{"vocab_size": 32, "encoder_moe": "top_k", "label_smoothing": 0.1, "decoder_prefix_bidirectional": false, "decoder_connector": "mlp", "residual_init": "zero_last", "eps": 1e-06}
Rows from block 3 of the image encoder of a small image captioner, named by matrix and row number. Rows with one number within an expert belong to one neuron, the router's apart. Each number is 50 + 10 x the weight over its row's rms, rounded and kept within 0 to 99. All counts start at 0.
Before each expert's rows are labels from the 100 images, of 14848, where the router gives the expert most weight on average: "top examples" is what is common among them. Only what is clearly more common there than usual is listed. The data: made-up ball-and-stick molecule models. In brackets: how many of the 100.
# router: router (encoder.blocks.3.mlp.router.weight, 4x96), inputs 0-95
# up: expert up (encoder.blocks.3.mlp.up, 4x48x96), inputs 0-95
# down: expert down (encoder.blocks.3.mlp.down, 4x96x48, transposed), outputs 0-95

# expert 2
top examples: dark backdrop (100); small balls on sticks (90); balls: twelve (26)
router.2:25 53 48 56 45 41 51 50 60 48 65 54 29 43 51 42 49 53 41 51 62 50 58 67 60 55 46 50 57 51 51 46 62 57 51 56 45 50 46 53 55 28 59 29 50 51 42 69 48 55 39 48 43 51 40 26 56 52 52 54 70 55 41 57 39 51 40 46 51 41 50 65 31 61 43 64 52 48 43 76 57 42 66 60 65 45 61 64 41 36 48 52 51 71 55 41
up.7:36 40 49 55 51 50 44 57 25 52 47 46 51 51 70 41 59 55 66 40 43 50 31 45 35 65 55 54 37 36 47 50 61 30 52 36 36 53 46 37 60 55 40 68 56 42 55 51 46 69 57 44 59 49 47 52 52 62 53 56 45 42 43 44 52 54 64 53 58 56 52 49 44 48 30 63 51 30 47 38 35 59 32 42 84 53 48 45 41 57 42 48 48 45 44 48
down.7:45 68 55 56 49 55 37 59 46 55 51 52 53 34 28 37 54 41 54 40 53 53 45 61 64 57 34 42 27 72 54 50 29 58 46 47 44 32 58 36 52 36 65 56 50 62 53 46 42 48 45 57 55 58 55 41 46 49 54 64 54 34 41 45 53 59 27 41 38 41 43 31 44 46 44 42 55 55 66 57 32 56 34 41 53 63 48 49 67 59 52 51 51 53 63 52
up.8:48 50 51 45 63 56 48 60 51 55 50 56 55 55 67 50 30 51 59 67 67 39 50 45 49 53 50 50 29 55 53 46 69 51 39 34 61 61 39 51 50 47 57 70 59 65 50 51 54 22 44 36 47 36 47 59 58 46 48 42 48 57 52 36 45 28 58 51 53 50 37 43 56 57 52 74 34 57 52 46 62 25 45 51 61 39 48 51 60 59 55 44 53 27 52 49
down.8:37 56 53 57 61 47 40 57 33 50 41 44 62 46 40 57 64 49 45 43 74 55 49 42 52 36 66 38 42 52 62 49 59 51 43 36 57 52 38 44 55 44 38 48 58 58 58 61 44 52 34 61 49 54 85 66 56 45 34 49 28 44 59 46 47 61 61 65 49 33 57 56 48 55 50 48 57 54 48 47 74 55 52 39 44 61 56 32 43 63 57 46 43 58 56 43
up.9:45 56 46 47 44 41 55 39 50 47 63 51 71 47 63 59 67 51 44 50 56 49 45 39 47 43 65 63 34 45 47 59 53 79 66 30 42 42 32 61 47 48 53 34 44 48 46 63 49 38 59 46 66 46 35 45 32 37 47 53 48 39 62 62 54 60 55 62 34 55 61 50 52 49 71 41 68 43 55 59 49 44 57 38 42 35 42 51 59 38 50 56 51 56 35 43
down.9:30 52 64 43 57 45 48 48 61 46 51 42 53 66 43 38 52 55 65 59 48 45 63 47 36 71 53 43 28 48 44 49 59 57 63 46 56 41 50 44 42 27 44 54 67 73 44 50 48 61 63 53 49 40 44 31 44 53 53 62 43 51 60 71 40 28 40 63 33 56 43 59 51 63 49 42 44 42 58 51 49 44 33 55 42 59 53 46 43 44 55 62 58 33 56 52

# expert 3
top examples: dark backdrop (100); small balls on sticks (81)
router.3:56 40 53 58 62 50 49 49 56 63 44 63 55 56 51 43 48 58 59 55 49 49 29 49 46 51 45 46 42 46 58 53 61 57 49 62 42 49 69 41 58 38 61 71 66 50 39 42 44 49 53 46 32 64 56 72 28 50 37 37 49 46 30 56 64 63 54 34 31 62 40 59 58 53 49 58 49 65 44 46 33 51 37 55 63 48 39 41 42 43 66 59 59 50 56 70
up.7:46 44 51 40 62 55 41 63 63 49 41 13 52 33 39 65 36 60 48 62 50 44 50 41 56 49 49 42 43 47 45 48 53 56 41 52 35 52 57 61 52 41 55 55 59 42 45 37 58 40 61 57 48 54 58 53 69 64 53 40 46 49 21 53 49 61 43 32 56 51 59 31 51 56 57 55 48 41 52 48 53 65 44 62 44 37 44 55 63 57 62 51 67 60 33 63
down.7:46 52 63 38 44 52 66 68 45 42 56 60 40 72 43 46 61 74 39 37 52 49 44 55 58 42 41 48 39 52 57 52 24 41 45 51 58 54 62 63 57 62 42 56 56 29 46 59 52 47 34 62 38 59 47 55 47 49 40 44 60 54 62 52 54 40 29 59 48 43 28 40 51 54 46 47 67 53 55 33 53 32 69 40 53 49 46 49 58 63 37 50 43 48 47 49
up.8:48 43 56 44 66 47 52 46 56 61 49 41 47 42 56 37 45 41 40 37 44 34 55 73 46 46 48 58 50 47 48 64 52 59 68 40 43 35 65 60 66 51 48 64 82 34 58 42 49 48 46 44 56 66 39 61 46 48 56 55 28 61 45 39 59 55 50 48 48 31 47 48 46 37 69 56 47 27 43 55 59 61 42 54 38 44 52 37 57 52 51 66 39 53 44 50
down.8:54 52 62 30 50 30 37 60 47 51 54 47 51 35 56 58 71 51 52 57 48 43 50 54 60 45 52 43 38 58 32 30 31 65 39 50 51 53 44 51 49 54 57 49 66 54 47 60 59 51 64 55 42 56 45 53 57 60 20 48 44 31 61 47 49 52 63 38 56 41 43 35 62 64 51 54 60 36 48 39 43 40 61 30 48 34 38 46 47 48 51 38 63 61 57 53
up.9:52 47 44 64 67 33 43 37 60 40 37 53 51 63 50 41 54 47 38 76 59 52 47 37 49 60 65 63 64 47 47 43 56 46 72 62 37 48 55 50 59 52 50 43 67 41 57 36 65 50 60 58 39 46 51 58 49 58 59 48 46 50 46 63 58 32 59 61 45 47 63 46 55 48 48 47 49 32 45 52 86 51 32 55 48 44 52 63 55 41 55 53 39 50 38 40
down.9:60 66 53 45 43 52 52 48 28 37 53 45 53 38 59 66 65 40 35 34 50 53 54 51 78 55 61 46 57 43 65 54 37 51 63 42 55 45 36 39 52 67 44 62 40 46 52 69 44 48 51 46 52 42 53 44 59 54 39 52 50 57 68 55 42 53 52 58 58 62 50 47 54 53 41 44 39 51 38 55 70 41 79 34 41 49 48 36 44 47 52 37 37 51 65 61

# expert 1
top examples: small balls on sticks (91); balls: three (25)
router.1:61 48 52 53 45 64 56 60 36 51 59 53 59 33 42 43 45 39 56 31 31 67 39 50 38 50 64 47 58 53 50 55 49 57 51 37 57 51 43 55 42 74 47 48 54 50 48 64 59 60 58 75 49 50 59 53 51 45 53 53 56 47 62 37 43 39 43 59 59 59 49 40 54 55 58 47 49 46 56 49 43 48 56 33 47 54 30 36 84 40 42 32 43 75 49 48
up.7:48 56 55 45 63 70 63 40 50 43 25 50 50 59 49 63 55 61 49 46 54 63 65 46 55 53 53 35 32 51 43 54 75 48 36 39 31 58 63 51 48 43 39 42 36 57 41 60 43 46 53 54 49 42 55 52 38 59 33 36 56 62 54 49 61 44 32 54 56 50 37 55 52 67 53 46 43 56 58 43 73 51 67 50 58 56 57 46 67 43 38 60 60 64 44 51
down.7:45 63 43 57 58 47 45 58 33 25 42 41 49 49 49 35 56 58 55 53 61 56 64 52 63 42 44 51 56 54 45 63 45 48 54 55 63 53 38 50 50 38 47 51 46 69 59 42 52 57 58 68 64 47 65 58 56 71 41 62 50 51 46 47 39 53 49 54 42 61 43 45 47 60 51 37 44 42 72 59 45 75 47 52 37 51 38 76 28 51 39 45 40 30 50 51
up.8:51 55 45 43 67 34 48 54 57 56 54 52 38 77 56 50 58 31 51 41 25 61 47 57 43 40 73 54 39 54 32 34 50 55 45 68 43 59 59 34 45 42 50 56 56 45 38 57 52 44 56 48 49 51 56 49 51 61 47 51 60 58 56 50 53 48 33 51 35 54 33 59 31 50 38 45 42 37 37 48 44 54 47 48 60 62 37 66 43 50 23 41 60 52 48 50
down.8:46 49 45 53 63 51 52 37 59 47 50 24 32 61 51 47 61 66 51 40 48 54 64 70 56 30 42 40 56 42 56 47 59 60 62 43 55 54 67 55 56 65 55 56 39 57 65 50 56 44 49 54 46 68 39 44 52 42 55 42 46 51 29 54 45 52 33 31 62 55 41 57 55 60 51 40 36 41 72 58 40 63 49 55 48 38 34 53 51 44 52 40 40 34 65 55
up.9:56 51 41 46 74 44 33 59 62 45 40 51 51 43 54 50 44 46 55 52 47 41 57 56 49 51 36 35 56 37 48 65 52 59 34 36 50 35 51 49 58 45 50 70 49 43 60 58 37 49 38 51 46 54 33 53 68 29 74 33 68 60 49 71 63 49 55 37 51 56 46 40 46 37 51 55 46 47 51 62 25 44 44 43 61 32 51 42 52 46 62 50 50 51 37 46
down.9:44 44 57 60 42 54 36 52 60 57 63 51 77 46 45 49 41 59 47 48 64 59 65 46 47 48 58 41 37 54 53 61 40 37 59 52 35 50 64 49 39 38 54 71 53 36 52 37 39 45 48 34 70 50 63 56 55 51 52 44 55 56 43 39 47 59 67 25 35 53 62 62 46 35 48 41 39 60 48 48 43 54 39 59 62 53 49 48 46 44 53 55 50 71 64 29

# expert 0
top examples: space-filling (84); purple ball (57); balls: three (26)
router.0:46 59 51 39 51 51 42 44 35 33 41 49 56 66 48 51 53 42 47 68 50 40 51 30 51 55 52 64 58 60 72 59 31 71 41 56 48 43 49 44 49 50 52 60 53 46 58 31 56 39 60 26 56 59 48 51 37 48 57 52 43 38 45 43 35 58 52 46 55 26 60 40 47 65 46 56 58 36 58 52 63 52 52 35 32 68 51 54 33 53 52 63 38 53 56 59
up.7:31 51 49 30 65 63 31 48 55 36 47 61 56 22 53 50 54 58 39 40 47 52 40 46 34 51 51 50 56 49 55 46 42 51 28 48 46 36 46 40 24 58 46 48 50 55 50 57 37 67 47 44 54 51 53 53 53 43 56 59 46 48 48 55 59 56 76 49 45 68 60 31 58 48 50 53 47 43 41 40 54 58 58 71 59 63 56 43 53 66 54 61 40 35 40 53
down.7:31 54 47 46 42 65 35 45 44 58 66 69 44 57 64 47 41 60 42 48 47 42 68 44 49 61 56 41 55 34 65 62 65 50 59 68 48 51 50 51 32 61 53 46 42 39 42 48 49 50 48 59 39 42 56 64 50 33 60 48 32 56 59 44 43 65 24 52 56 45 47 56 60 45 45 42 51 44 66 56 65 47 46 53 45 62 64 67 49 41 52 53 31 51 48 71
up.8:31 50 54 53 52 45 51 41 47 56 52 51 54 51 56 56 58 49 50 48 46 47 32 56 60 84 63 50 46 56 55 54 42 44 52 41 47 49 47 55 59 50 59 65 50 52 43 46 55 70 46 79 52 35 47 46 50 61 44 63 47 38 58 48 40 52 50 39 53 43 42 40 57 67 53 48 27 57 55 39 60 56 31 29 57 38 50 55 51 71 41 33 39 56 34 32
down.8:42 44 54 40 44 42 57 55 54 56 60 64 58 54 40 38 35 54 42 48 37 62 41 56 30 63 52 46 57 40 58 42 43 60 39 55 64 60 47 64 44 30 38 48 69 58 37 62 42 62 55 42 29 38 42 49 34 71 54 51 39 50 66 31 42 52 55 62 32 39 54 52 47 35 43 52 58 67 56 51 49 57 50 59 48 51 51 52 46 60 31 34 41 46 55 59
up.9:55 55 32 75 66 63 50 64 51 54 46 49 53 59 48 61 43 50 62 43 40 56 44 56 32 54 56 21 41 55 41 55 67 49 51 54 38 67 54 43 38 49 57 67 74 55 52 41 40 46 52 50 48 42 68 60 49 52 52 53 47 60 52 52 59 39 39 55 40 63 58 44 61 57 49 45 43 27 55 45 51 41 57 70 54 49 54 40 45 43 67 41 49 42 29 52
down.9:47 44 42 46 52 60 53 37 47 58 52 60 44 62 65 59 30 53 40 37 48 49 60 41 57 55 53 38 39 52 38 54 54 74 54 47 44 42 61 36 43 56 58 40 55 44 44 45 75 62 54 60 55 50 28 63 53 52 23 63 50 34 53 56 59 55 57 34 46 33 40 47 40 50 50 51 45 37 72 46 64 47 63 54 49 46 39 54 47 59 42 40 54 32 53 62